Weights of a small contrastive audio-text model.
Training: 15200 steps, batches of 256.
Rows from block 2 of the audio encoder of a small contrastive audio-text model, named by matrix and row number. Rows with one number belong to one channel. Each number is 200 + 40 x the weight over its row's rms, rounded and kept within 0 to 999. All counts start at 0.
After each channel's rows are labels from the 100 clips, of 14848, where the channel reaches its highest value: "top examples" is what is common among them; "lies over" is the class under the peak. Only what is clearly more common there than usual is listed. The data: two synthetic voices taking turns or overlapping, over music, noise or silence.
# convs1: first pointwise conv (encoder.blocks.2.convs.1.weight, 128x128x1), inputs 0-127
# convs3: second pointwise conv (encoder.blocks.2.convs.3.weight, 128x128x1, transposed), outputs 0-127

convs1.31,182,224,225,168,100,236,217,136,223,210,186,239,246,162,200,239,189,226,179,221,202,244,205,215,163,238,197,168,219,141,201,244,203,261,238,158,172,187,207,189,215,194,181,171,188,174,119,179,135,200,265,263,193,155,172,181,167,207,232,150,67,223,185,204,192,100,215,197,228,162,219,89,166,187,191,218,305,207,151,141,173,156,184,186,125,200,236,174,185,223,136,172,141,227,166,164,195,158,236,183,170,159,181,213,193,212,118,190,204,199,190,214,150,188,108,205,212,277,186,146,185,233,203,193,266,239,229,170
convs3.31,138,190,236,203,211,183,234,164,185,192,222,232,181,228,219,177,184,232,150,181,203,225,335,153,184,119,213,196,135,222,262,146,203,236,226,192,229,162,163,203,213,214,176,184,184,212,146,205,261,184,211,265,178,225,210,166,172,278,211,85,260,221,263,273,178,154,185,206,169,243,273,262,160,202,184,197,207,192,236,248,197,170,301,261,191,190,178,218,129,218,164,230,216,169,197,210,151,215,251,190,311,123,117,201,194,178,253,181,174,207,193,158,185,236,154,173,183,154,226,208,186,203,240,203,193,190,143,180
top examples: child-like voice
lies over: child-like voice

convs1.28,244,165,179,198,206,177,207,182,205,222,143,201,270,186,205,222,223,249,212,196,240,236,225,186,207,229,213,173,255,170,256,294,227,144,152,162,125,96,261,210,211,212,215,174,183,174,134,148,191,264,253,147,185,171,280,164,195,179,189,286,213,185,265,165,197,170,166,213,197,218,185,125,200,184,148,187,248,200,230,245,133,233,223,172,212,242,192,267,217,161,180,263,150,187,186,207,186,237,266,255,230,220,219,237,248,226,219,246,274,144,211,274,243,211,204,182,131,223,271,161,157,205,188,249,157,180,215,273
convs3.28,166,151,185,239,156,188,228,182,242,166,198,210,189,282,243,131,251,244,263,269,220,163,301,171,161,245,194,234,169,134,184,208,148,202,250,227,193,109,149,161,241,212,137,209,230,169,237,125,248,202,204,198,226,218,227,219,239,138,157,207,188,203,186,178,155,216,237,245,250,182,182,204,152,204,254,183,179,187,280,181,199,199,184,136,204,179,171,180,244,205,215,206,192,265,169,286,256,233,169,121,173,209,176,240,166,191,292,160,259,181,146,173,192,243,190,160,130,192,199,148,170,278,187,208,245,214,175,171
top examples: background: everyday noise
lies over: no speech

convs1.2,221,222,172,207,122,209,124,130,242,199,260,187,279,226,184,154,254,218,140,161,165,146,184,190,205,203,218,194,182,181,118,174,157,214,160,166,200,194,116,222,160,158,195,177,238,136,221,148,235,184,206,224,220,146,157,129,220,213,180,231,196,227,227,265,240,202,265,185,242,201,182,242,174,287,181,225,248,185,126,235,157,211,228,223,258,192,237,194,269,194,178,221,206,246,187,203,195,188,259,154,183,197,114,169,183,182,150,117,189,223,200,241,132,227,212,127,212,261,224,210,246,163,173,222,173,181,139,107
convs3.2,248,149,86,198,232,203,212,149,134,216,217,281,130,194,270,218,243,213,170,232,235,157,263,181,265,225,132,152,231,248,226,118,199,184,186,177,229,200,200,175,287,224,182,205,167,159,158,283,178,212,207,210,198,142,170,214,203,121,229,177,204,146,215,181,255,210,235,181,172,190,198,176,122,213,182,191,156,178,225,221,227,201,179,272,152,129,151,190,151,266,219,184,172,193,267,201,209,180,258,184,315,232,179,193,227,202,140,163,230,226,179,219,217,203,186,200,278,188,176,252,184,202,227,162,215,186,262,181
top examples: background: everyday noise; thin (high-pass)
lies over: high voice

convs1.15,244,210,153,256,232,252,260,267,209,204,181,235,265,128,214,195,176,195,214,223,281,236,121,195,153,182,122,151,205,201,199,143,206,197,184,238,168,176,245,208,206,211,169,153,156,197,133,212,174,152,224,226,189,142,198,202,259,263,175,277,163,173,219,182,263,237,166,216,228,260,195,137,249,271,170,191,114,243,198,157,186,272,216,190,171,193,226,206,175,153,222,192,177,226,216,241,254,220,182,240,188,151,260,221,217,167,113,135,228,143,184,167,163,158,136,252,226,177,205,263,130,234,212,174,189,155,238,188
convs3.15,212,244,226,205,246,194,203,149,270,155,153,244,258,202,240,195,142,221,218,187,203,148,230,138,136,222,181,173,177,226,203,159,319,155,186,198,206,252,171,177,228,274,217,189,172,211,149,188,227,196,177,158,221,234,205,178,175,252,217,270,168,114,182,247,204,114,224,158,175,224,176,201,219,229,157,260,303,189,196,201,261,238,259,191,216,211,105,269,135,184,200,172,228,182,229,221,257,159,169,252,199,218,178,99,177,105,183,220,216,152,205,157,196,247,222,219,250,169,209,184,176,167,190,194,181,176,246,217
top examples: deep voice
lies over: deep voice

convs1.103,196,250,161,211,242,173,216,226,175,287,261,241,126,179,164,221,195,239,215,188,131,244,223,142,173,229,232,150,157,231,280,120,169,236,235,318,192,166,198,238,231,236,208,214,249,202,185,136,185,256,185,160,216,186,197,261,228,284,158,205,257,191,239,203,238,138,207,209,198,137,183,175,238,207,206,118,172,258,197,181,242,196,163,192,139,210,242,191,183,170,176,252,227,154,250,123,192,212,208,235,207,219,114,152,208,207,211,289,155,255,207,228,185,171,151,201,201,123,211,216,238,208,197,201,222,162,150,193
convs3.103,213,189,153,167,162,209,233,252,216,233,180,194,176,163,193,200,108,219,216,222,188,212,195,172,207,206,237,200,243,224,161,232,175,155,182,182,230,201,148,229,216,257,164,220,235,180,228,265,301,246,186,196,223,200,234,191,303,185,194,179,239,118,273,250,120,185,254,187,197,101,205,175,202,209,228,154,191,211,197,130,229,257,244,145,255,171,172,199,215,226,291,141,138,216,168,124,160,212,245,152,251,179,203,289,192,157,176,155,172,156,266,112,232,202,218,180,171,233,197,259,183,158,191,158,184,201,208,227
top examples: high voice; first voice: high voice
lies over: high voice

convs1.76,212,181,216,199,214,246,168,177,172,278,162,200,145,202,238,130,248,149,166,202,202,184,221,218,202,211,217,231,184,206,258,189,209,175,177,281,167,216,161,165,114,137,176,211,197,190,197,181,190,305,207,121,204,185,215,233,231,223,176,117,192,180,241,188,133,149,144,231,228,223,180,192,221,171,252,118,176,164,166,187,271,207,237,219,173,216,196,228,188,219,234,186,223,247,267,116,356,248,133,287,163,246,227,230,197,254,166,290,209,212,195,184,186,222,209,178,173,206,225,230,224,195,179,197,190,182,216,150
convs3.76,205,203,229,206,205,171,200,154,258,143,220,133,238,279,194,220,239,212,178,140,145,215,221,227,200,213,279,221,88,183,213,180,212,152,212,173,192,219,199,203,247,192,207,217,136,186,192,171,184,192,226,181,273,207,230,201,145,201,232,237,116,280,204,157,176,185,211,182,306,165,192,142,194,189,165,288,187,246,249,112,211,206,244,212,169,235,205,203,138,258,153,231,240,262,180,213,171,182,69,249,203,179,251,213,235,258,208,251,226,186,216,231,219,229,150,157,234,192,152,167,180,151,162,184,151,199,179,218
top examples: music
lies over: child-like voice

convs1.59,267,212,195,231,181,318,194,165,223,176,195,167,201,197,218,160,181,200,212,177,193,194,230,207,204,248,261,202,202,208,242,100,253,115,148,152,242,266,281,185,165,199,268,231,211,180,280,224,239,198,199,195,207,143,229,121,196,221,190,184,196,195,265,221,223,162,150,231,239,188,174,186,191,229,159,224,177,201,159,225,248,113,171,210,204,271,200,238,304,205,203,302,183,183,201,203,198,226,159,164,219,229,234,256,232,242,228,225,220,187,201,243,167,236,168,223,67,137,227,175,204,178,171,211,168,203,235,224
convs3.59,263,170,186,161,167,141,122,177,249,158,278,137,217,138,200,241,249,228,147,222,173,219,173,217,148,157,134,177,231,153,157,151,202,228,192,278,188,165,206,222,195,247,216,226,181,259,207,139,175,253,274,205,153,153,219,219,164,252,235,209,212,185,216,203,221,196,151,122,117,238,250,218,134,162,147,216,222,218,239,143,247,127,223,186,164,214,168,190,178,224,198,194,244,186,238,121,185,193,212,227,214,230,188,255,237,184,273,252,272,135,189,242,184,204,204,243,286,218,166,193,254,212,243,165,187,209,205,245
top examples: background: everyday noise; thin (high-pass)
lies over: no speech

convs1.106,171,165,220,239,152,102,312,146,245,200,151,169,206,183,223,182,191,171,177,172,200,221,268,223,212,183,171,257,202,181,151,150,172,239,169,224,279,208,256,180,114,189,240,232,232,198,233,199,153,216,180,132,204,207,264,222,193,226,207,263,259,261,239,189,186,287,193,183,185,245,233,204,245,171,240,155,265,170,168,181,198,222,215,220,182,204,234,133,165,165,187,180,290,186,186,288,197,221,177,255,212,168,242,229,167,192,161,217,177,262,221,180,193,232,146,219,202,130,187,152,137,221,206,200,218,274,280,240
convs3.106,165,186,203,288,238,261,211,169,233,198,229,141,152,184,215,193,270,232,172,220,108,166,121,240,236,167,220,230,107,133,167,189,166,239,179,188,138,121,224,153,261,250,192,208,162,261,220,231,265,189,192,211,199,143,226,207,235,183,152,235,234,202,204,247,216,223,283,147,216,178,218,200,138,175,201,134,210,173,176,205,160,156,239,195,225,202,202,235,183,242,214,122,179,251,188,218,97,168,158,234,231,188,252,231,216,173,259,158,269,200,237,252,198,173,193,148,255,247,182,152,218,176,167,168,213,220,250,216
top examples: deep voice
lies over: deep voice

convs1.66,153,240,220,255,277,222,240,197,200,155,218,198,190,153,192,226,169,259,239,264,189,191,152,278,177,214,204,86,220,168,273,249,259,273,208,205,162,139,186,169,160,235,250,197,156,233,231,228,215,174,196,151,175,169,270,221,212,229,274,214,181,103,224,209,230,189,159,216,127,162,212,158,217,194,168,277,176,208,184,235,210,191,178,203,246,192,234,127,236,174,182,155,228,186,175,218,214,184,173,213,190,247,254,248,188,172,210,166,217,178,207,91,200,166,221,270,145,153,228,211,150,131,197,185,238,136,241,248
convs3.66,230,215,160,153,243,152,171,241,148,256,216,179,261,208,164,211,211,212,178,146,255,236,245,179,143,251,130,73,227,160,191,195,179,152,192,158,135,197,231,210,170,169,146,168,180,253,205,153,215,145,151,199,169,174,151,233,266,182,207,214,208,305,134,161,292,245,195,189,242,145,259,262,175,258,223,166,159,216,250,211,217,227,210,148,257,254,239,256,140,200,185,197,238,206,196,219,232,190,205,225,213,187,178,251,145,214,236,203,218,113,217,215,243,198,230,228,253,166,252,195,191,191,140,192,213,177,171,231
top examples: music
lies over: no speech

convs1.30,221,202,186,162,213,174,156,159,234,209,223,100,217,190,216,90,202,220,180,222,225,170,178,161,199,243,196,280,248,145,191,266,224,211,272,246,212,166,211,118,116,164,207,218,156,206,214,249,199,179,195,254,216,193,249,143,197,218,141,154,177,149,154,169,167,173,237,190,251,136,182,153,146,143,207,76,173,215,202,218,178,248,178,130,161,234,194,188,202,257,209,175,178,201,163,218,179,164,192,156,166,239,192,263,190,211,200,167,183,198,231,186,238,86,259,248,151,193,159,199,205,231,150,181,183,221,199,273
convs3.30,204,194,199,247,246,179,243,303,210,96,267,183,200,240,184,165,214,188,281,180,191,164,212,202,225,168,194,188,213,270,193,233,283,135,145,212,202,173,214,159,274,218,187,165,201,179,202,188,178,162,102,273,218,198,139,265,188,239,175,211,194,165,173,151,172,192,140,211,217,242,130,118,228,249,190,157,173,217,236,280,228,225,190,186,200,199,241,113,207,200,249,151,248,184,209,137,114,237,197,248,182,213,146,171,185,207,200,173,202,223,187,232,273,215,225,212,224,165,177,176,246,161,198,246,136,206,258,204
top examples: high voice; second voice: high voice
lies over: high voice; child-like voice

convs1.13,220,163,148,216,147,257,254,183,255,118,235,179,203,176,232,208,134,197,282,163,228,244,270,230,209,260,171,216,133,183,135,204,160,277,236,201,236,226,262,165,173,230,219,186,154,140,204,171,213,192,160,168,230,230,171,215,198,145,185,263,198,165,219,157,196,223,166,183,167,204,188,258,193,193,228,283,170,231,201,202,88,168,226,219,210,145,165,143,150,159,201,239,188,204,239,277,116,173,210,202,133,182,174,236,202,225,113,174,135,207,193,162,199,189,234,209,239,198,243,179,157,196,161,176,194,233,116,141
convs3.13,253,219,300,219,221,253,235,227,193,275,242,93,219,219,195,197,264,183,144,205,113,166,233,202,274,219,159,169,328,163,162,216,175,223,219,215,218,215,275,191,235,218,234,241,206,181,183,176,164,205,145,226,259,204,231,204,213,185,140,218,221,196,141,256,167,140,215,205,163,134,245,278,182,193,223,198,178,260,121,162,149,140,224,174,183,126,181,177,216,208,265,203,169,181,144,160,149,174,213,178,193,225,183,214,160,236,229,196,137,174,200,205,169,220,189,171,210,169,210,241,213,204,233,143,266,216,154,179
top examples: deep voice
lies over: deep voice

convs1.34,144,229,218,188,203,141,140,127,238,235,189,235,228,197,179,180,202,205,286,202,248,212,171,184,190,128,206,170,122,166,160,179,151,173,196,207,221,198,61,189,179,178,215,156,90,246,249,230,221,145,204,104,204,248,174,213,215,197,173,195,174,260,205,131,153,154,233,253,225,260,216,235,229,215,162,220,233,157,133,156,154,225,189,211,199,266,207,234,212,224,251,194,178,150,134,155,213,154,199,167,217,189,198,156,230,156,227,230,255,174,222,220,173,202,246,136,245,132,174,203,127,174,166,166,221,196,173,168
convs3.34,179,133,193,170,203,169,198,176,187,283,140,221,226,182,219,214,185,213,157,241,203,159,202,232,155,161,135,268,182,181,224,177,295,188,249,308,224,157,232,200,180,241,165,199,206,201,173,194,238,210,209,225,129,198,163,175,224,246,194,226,182,168,237,251,135,274,141,202,194,164,206,179,187,220,188,210,228,250,240,243,148,115,148,240,174,223,211,229,234,196,270,214,189,254,234,181,163,202,265,275,250,97,156,146,136,161,210,266,237,146,191,243,176,147,201,138,157,206,195,224,213,260,168,159,158,219,218,234
top examples: background: everyday noise
lies over: low voice

convs1.113,126,240,196,212,267,189,178,216,242,231,260,232,221,233,279,223,208,203,177,246,197,125,138,134,203,244,190,193,184,295,140,229,236,187,186,235,183,169,197,246,189,200,142,168,131,196,212,197,107,154,229,207,176,201,193,123,179,189,138,221,222,161,167,214,212,202,194,197,184,130,223,148,166,150,199,197,168,207,291,152,148,218,135,255,198,189,181,146,192,199,222,165,204,171,209,153,218,171,257,185,179,173,214,188,237,228,220,188,204,263,115,175,153,170,232,137,134,182,209,106,166,169,232,207,204,191,201,318
convs3.113,185,237,214,259,231,157,183,235,179,195,198,253,232,151,197,190,183,216,202,210,237,117,226,225,184,180,193,153,239,180,200,240,247,223,183,190,210,228,246,222,201,131,208,260,226,263,267,220,172,184,267,207,149,161,149,197,232,270,178,137,186,228,134,237,268,135,181,119,182,192,188,134,254,210,128,170,193,177,166,168,261,216,212,236,132,246,203,166,156,234,244,188,152,177,117,226,193,245,177,172,220,258,184,164,214,192,214,155,256,109,151,212,224,228,256,191,135,242,237,175,257,206,226,245,132,213,264,137
top examples: music
lies over: no speech

convs1.112,171,219,190,129,241,272,149,88,207,153,197,91,188,185,246,173,221,209,188,235,180,212,139,175,168,245,162,193,139,228,189,153,165,199,236,229,250,245,215,200,153,213,174,193,194,228,161,186,269,192,195,256,181,199,262,249,190,259,176,183,301,182,227,219,209,176,215,258,225,191,163,211,125,206,217,288,163,207,149,171,188,201,247,189,185,224,221,243,192,180,172,210,142,87,167,211,219,186,213,293,317,196,226,181,182,187,192,152,178,219,200,199,183,257,242,186,218,223,135,191,227,204,127,240,209,217,184,215
convs3.112,122,163,167,208,210,178,187,155,191,220,146,297,221,192,264,230,184,211,181,213,231,242,186,165,235,164,193,168,247,182,207,139,188,203,206,236,177,202,123,231,219,236,226,178,175,207,218,221,280,152,240,298,205,206,195,232,247,161,148,114,172,186,234,183,178,173,236,208,194,314,199,237,211,165,188,184,153,236,89,247,208,190,206,166,205,196,210,240,222,105,175,212,178,200,227,214,264,200,255,146,135,187,142,231,180,197,241,111,249,215,171,268,235,210,137,294,166,242,199,230,174,224,197,166,206,204,194,167
top examples: deep voice; first voice: deep voice
lies over: deep voice; low voice

convs1.40,199,183,205,172,179,194,210,320,219,168,266,139,237,196,198,189,215,200,233,160,218,256,263,224,171,166,142,246,190,258,189,201,203,202,190,172,223,201,152,191,170,153,213,184,275,185,259,168,156,237,192,155,235,215,189,219,185,235,162,216,204,150,256,219,211,241,162,187,124,221,207,198,242,160,186,147,184,270,239,245,293,257,263,159,205,255,199,259,188,260,199,186,156,216,226,215,255,189,171,222,164,187,150,231,272,255,266,142,177,282,144,165,249,93,229,204,259,143,168,195,175,255,241,202,205,215,182,193
convs3.40,207,191,269,186,198,261,187,245,262,111,218,206,160,186,203,191,244,202,247,255,204,185,172,196,203,205,175,178,135,230,192,193,190,243,148,209,206,240,201,138,238,164,203,183,171,162,168,138,171,191,278,255,172,174,212,237,160,243,184,225,267,170,140,210,250,181,177,173,198,191,97,221,264,189,245,157,156,221,110,196,259,175,192,218,126,245,177,85,199,229,232,181,126,217,232,188,240,234,265,200,212,231,212,200,200,211,214,201,300,218,229,166,208,229,207,272,211,200,205,164,212,166,108,244,239,184,112,202
top examples: child-like voice; background: none; second voice: child-like voice
lies over: child-like voice; high voice

convs1.95,183,226,289,195,254,193,223,239,170,140,196,123,235,212,150,213,184,200,138,184,242,225,203,186,182,223,154,164,279,191,203,191,293,180,252,213,176,230,233,134,138,222,269,186,194,260,229,182,153,145,201,151,169,171,170,214,182,182,205,170,207,234,148,222,246,159,188,143,204,267,217,121,147,251,224,240,185,128,269,269,206,210,228,129,199,258,145,237,207,206,168,109,153,139,216,207,273,211,179,227,238,152,127,173,214,122,232,177,153,224,210,242,216,214,148,174,197,238,194,212,213,211,210,213,212,264,193,195
convs3.95,278,167,201,191,241,169,203,232,157,155,176,182,164,188,214,212,168,217,238,147,271,281,223,210,173,187,128,241,166,106,208,160,215,238,251,195,229,241,243,214,180,255,204,217,134,203,126,230,235,154,238,214,170,199,162,200,157,200,246,261,204,188,249,229,238,205,182,151,209,176,185,250,134,161,193,130,211,230,127,165,230,159,243,218,130,282,199,181,191,171,209,163,227,164,260,227,272,164,269,248,197,199,182,205,170,151,198,205,217,279,168,126,283,202,182,258,211,205,164,120,237,193,202,168,259,195,156,189
top examples: child-like voice; first voice: child-like voice; second voice: child-like voice
lies over: child-like voice

convs1.48,214,238,247,250,197,157,137,228,225,161,138,258,186,213,191,166,222,218,257,192,257,265,319,156,225,163,194,206,180,192,275,184,325,191,207,219,260,142,208,232,232,246,213,230,189,182,228,165,217,182,178,134,247,304,128,194,257,258,199,145,180,129,210,244,153,185,153,190,177,195,239,224,225,169,191,183,234,230,192,209,239,157,229,181,187,205,216,143,154,185,158,197,273,222,262,210,214,218,185,226,159,225,243,197,217,175,268,209,135,217,213,149,216,280,158,127,183,218,183,176,147,160,196,207,219,208,173,180
convs3.48,243,287,128,196,255,219,203,210,182,207,211,189,209,150,185,175,158,116,221,163,192,90,217,201,196,210,173,170,245,221,162,246,216,180,164,247,160,237,243,172,208,219,221,215,161,185,233,220,195,132,233,238,177,224,228,270,128,162,181,166,216,174,257,279,282,209,208,224,176,168,226,183,203,178,243,144,161,197,217,135,219,165,239,193,228,215,165,250,261,111,204,197,228,210,201,207,117,210,254,190,194,161,194,297,147,188,210,190,224,145,124,166,229,204,177,187,266,209,215,249,283,224,201,245,121,184,231,148
top examples: music
lies over: deep voice

convs1.16,191,201,227,209,230,190,267,211,212,194,222,213,228,267,230,165,180,157,155,222,184,124,187,203,156,262,196,188,222,121,163,235,183,203,226,211,222,184,292,179,231,250,214,207,205,203,164,164,201,228,190,266,204,222,230,238,235,217,221,152,142,98,154,230,162,238,224,200,165,210,263,264,269,199,205,215,277,117,138,102,188,174,202,188,241,176,245,233,161,186,188,270,219,180,165,163,193,258,280,200,177,245,214,301,194,203,202,135,205,240,127,185,222,208,208,136,190,202,144,177,219,249,195,162,134,275,203,179
convs3.16,147,185,142,232,212,192,232,217,201,160,191,196,151,108,188,195,185,219,282,228,189,214,173,197,186,238,182,174,169,169,197,248,161,158,286,195,244,239,178,173,239,212,203,215,275,171,248,143,214,120,278,181,208,226,243,235,188,185,268,143,226,243,175,220,230,205,167,208,242,186,186,152,278,250,215,113,253,200,170,197,201,236,205,205,245,167,119,108,195,184,262,222,129,178,264,223,211,259,228,249,256,129,168,198,205,157,241,182,198,216,159,207,191,279,228,182,216,241,209,156,163,199,167,171,112,172,149,230
top examples: music
lies over: child-like voice

convs1.4,158,190,215,251,261,138,246,110,187,210,218,203,182,232,161,216,163,131,171,169,207,192,217,229,200,216,133,173,172,168,159,204,234,233,240,239,202,227,260,177,193,210,183,215,252,242,206,160,184,203,212,256,174,191,199,205,175,230,196,210,153,245,262,179,143,243,184,234,219,199,222,155,226,242,227,267,53,212,299,183,235,186,315,183,168,173,208,172,270,239,207,182,282,167,162,221,164,204,215,317,265,167,239,179,204,200,140,153,231,180,218,141,167,224,236,165,223,135,191,220,201,188,164,188,215,163,188,191
convs3.4,144,238,174,176,198,184,159,133,235,149,121,250,219,308,229,228,246,154,159,224,154,206,187,173,203,240,243,153,214,174,199,172,166,235,188,146,185,283,234,245,184,221,210,223,220,143,227,227,195,208,243,171,232,215,247,223,178,175,166,239,227,162,172,276,166,184,139,237,173,154,242,242,239,188,207,174,184,153,164,239,333,174,204,290,184,186,213,200,190,155,191,181,159,254,170,186,238,203,166,184,249,238,117,244,205,185,158,296,195,138,189,239,181,164,201,222,173,197,224,194,172,295,189,161,200,200,188,133
top examples: deep voice; second voice: deep voice; text has "close"
lies over: deep voice; low voice

convs1.84,188,196,207,166,145,139,255,224,139,291,127,240,153,157,267,241,154,226,165,171,200,191,205,201,226,273,175,185,231,266,234,169,209,146,243,169,188,206,282,232,198,223,162,172,252,190,222,243,233,166,177,198,191,192,213,258,197,150,192,237,191,206,157,208,159,293,189,217,212,290,145,215,207,169,226,239,157,201,225,122,236,139,260,182,212,225,211,225,213,198,174,270,179,164,158,154,247,235,230,201,272,241,166,164,218,224,214,230,221,273,192,198,193,179,181,120,301,147,180,209,225,223,233,217,203,127,197,268
convs3.84,151,229,201,274,165,212,243,133,168,245,212,219,166,250,186,180,212,231,229,158,140,162,260,69,209,243,173,174,175,247,207,219,232,246,218,227,223,214,227,228,188,141,246,232,200,204,241,162,207,191,200,192,229,205,196,244,182,176,133,217,251,98,244,208,179,192,172,238,143,215,216,187,216,241,241,179,164,201,148,246,284,288,167,175,189,218,189,226,187,212,170,214,236,144,175,259,274,195,144,211,111,185,275,164,195,116,187,211,215,235,208,193,208,235,179,278,169,212,180,89,198,220,206,153,167,191,157,201
top examples: child-like voice
lies over: child-like voice

convs1.120,215,159,186,196,172,253,138,242,194,209,210,174,224,223,168,192,187,153,142,188,190,159,147,147,189,170,274,246,218,137,211,191,244,177,303,165,210,216,245,172,161,229,172,194,183,140,156,193,200,186,213,296,214,192,235,140,172,262,224,245,183,151,299,150,237,97,232,181,195,158,151,195,167,131,221,179,162,208,155,214,222,220,93,217,200,261,153,151,248,233,137,191,232,230,150,227,232,134,136,151,197,198,258,167,205,147,161,233,146,203,210,206,194,220,139,192,186,240,151,170,201,218,213,204,199,205,140,170
convs3.120,295,250,194,225,182,159,217,266,186,150,335,179,218,231,200,239,252,164,217,202,214,141,229,215,154,209,236,198,248,229,126,247,199,163,143,158,232,237,182,230,179,157,191,168,217,189,79,171,191,147,196,198,172,197,235,184,129,112,259,249,200,132,179,175,221,184,226,195,230,272,157,167,195,207,188,216,180,239,209,141,164,259,212,225,199,187,183,207,175,209,257,203,185,229,172,199,256,209,115,193,311,146,165,189,216,204,176,205,242,170,192,189,234,170,209,240,159,186,147,217,222,139,218,248,256,185,192,237
top examples: background: everyday noise; typing
lies over: no speech

convs1.89,277,190,153,192,205,237,176,140,164,228,181,197,228,214,187,124,151,196,199,247,170,227,101,178,245,185,213,158,208,220,201,210,191,226,169,256,204,222,199,217,231,116,283,201,198,228,202,205,226,175,166,130,230,111,169,191,178,241,195,248,212,237,261,215,172,172,132,224,213,228,119,230,191,246,226,139,287,181,248,202,173,164,210,177,198,203,252,79,228,183,163,266,210,219,256,181,202,179,180,163,154,208,190,182,222,218,232,304,248,226,239,197,129,162,127,209,204,128,157,225,190,194,239,222,181,174,140,228
convs3.89,215,178,173,184,229,201,203,206,195,173,166,171,207,195,179,209,201,204,236,233,237,154,122,211,88,160,216,271,229,201,129,204,122,132,246,142,195,313,170,181,252,229,173,264,180,219,184,199,250,168,175,228,216,144,223,182,206,222,173,160,230,194,238,167,238,180,237,153,271,219,160,196,270,148,210,139,195,246,141,139,148,271,264,241,201,199,255,163,211,219,193,166,135,208,180,227,260,206,289,159,216,193,180,111,225,196,212,224,232,196,202,189,195,270,180,213,191,210,195,235,215,196,160,295,206,229,129,197
top examples: music
lies over: high voice

convs1.116,207,199,182,157,220,247,234,244,210,170,249,206,214,195,234,177,176,242,164,293,198,222,206,262,174,183,181,322,187,226,271,202,197,256,180,137,215,201,200,158,138,174,227,182,188,187,197,193,262,249,199,270,196,178,151,289,158,244,200,284,126,179,139,169,171,227,191,169,227,146,211,233,209,212,234,196,261,206,242,206,132,152,186,151,281,234,234,212,172,165,174,213,214,194,238,209,163,161,146,200,185,209,187,168,164,215,213,161,186,200,221,210,143,166,239,219,165,176,188,145,150,285,177,130,197,168,328,163
convs3.116,195,177,218,192,209,204,232,288,181,201,203,238,112,187,246,258,251,181,250,134,228,221,247,115,178,164,229,229,209,214,217,174,150,193,189,233,212,148,222,179,153,247,169,194,211,231,142,253,159,170,223,151,213,218,222,303,205,195,148,179,279,174,170,175,265,213,231,224,136,223,175,171,281,147,161,235,144,210,268,271,176,229,245,195,139,230,183,185,206,230,141,298,144,187,184,157,122,258,132,229,248,228,132,199,194,170,203,199,204,206,208,211,204,160,166,194,126,220,173,224,201,218,167,193,201,191,158,260
top examples: child-like voice
lies over: child-like voice

convs1.63,214,258,229,113,197,185,172,151,204,208,127,105,224,219,222,203,197,170,230,163,193,291,238,184,235,268,224,284,213,227,236,151,136,176,156,218,180,166,248,197,157,130,164,245,231,131,199,225,149,178,212,218,123,221,252,200,214,209,229,186,221,108,158,235,230,182,152,230,188,124,239,216,219,303,116,197,215,228,219,170,166,221,196,242,254,220,172,214,257,182,233,211,210,164,250,177,240,167,202,237,108,148,253,217,191,249,240,180,169,156,188,237,155,154,189,147,212,196,226,207,190,151,200,169,205,217,214,174
convs3.63,160,256,234,223,244,205,259,183,197,199,221,191,239,253,229,190,171,210,216,217,254,232,131,181,196,185,239,160,213,155,173,160,187,162,140,231,140,332,156,167,244,280,206,211,115,106,171,212,199,137,106,229,230,166,202,206,210,250,204,230,207,169,131,153,137,233,148,143,242,184,146,185,208,205,202,221,166,225,284,223,242,169,235,272,233,171,178,208,215,121,206,173,255,217,189,233,222,203,186,226,156,153,179,168,266,220,181,188,198,240,271,176,272,239,207,170,214,213,188,130,197,213,211,227,199,153,176,201
top examples: crickets
lies over: no speech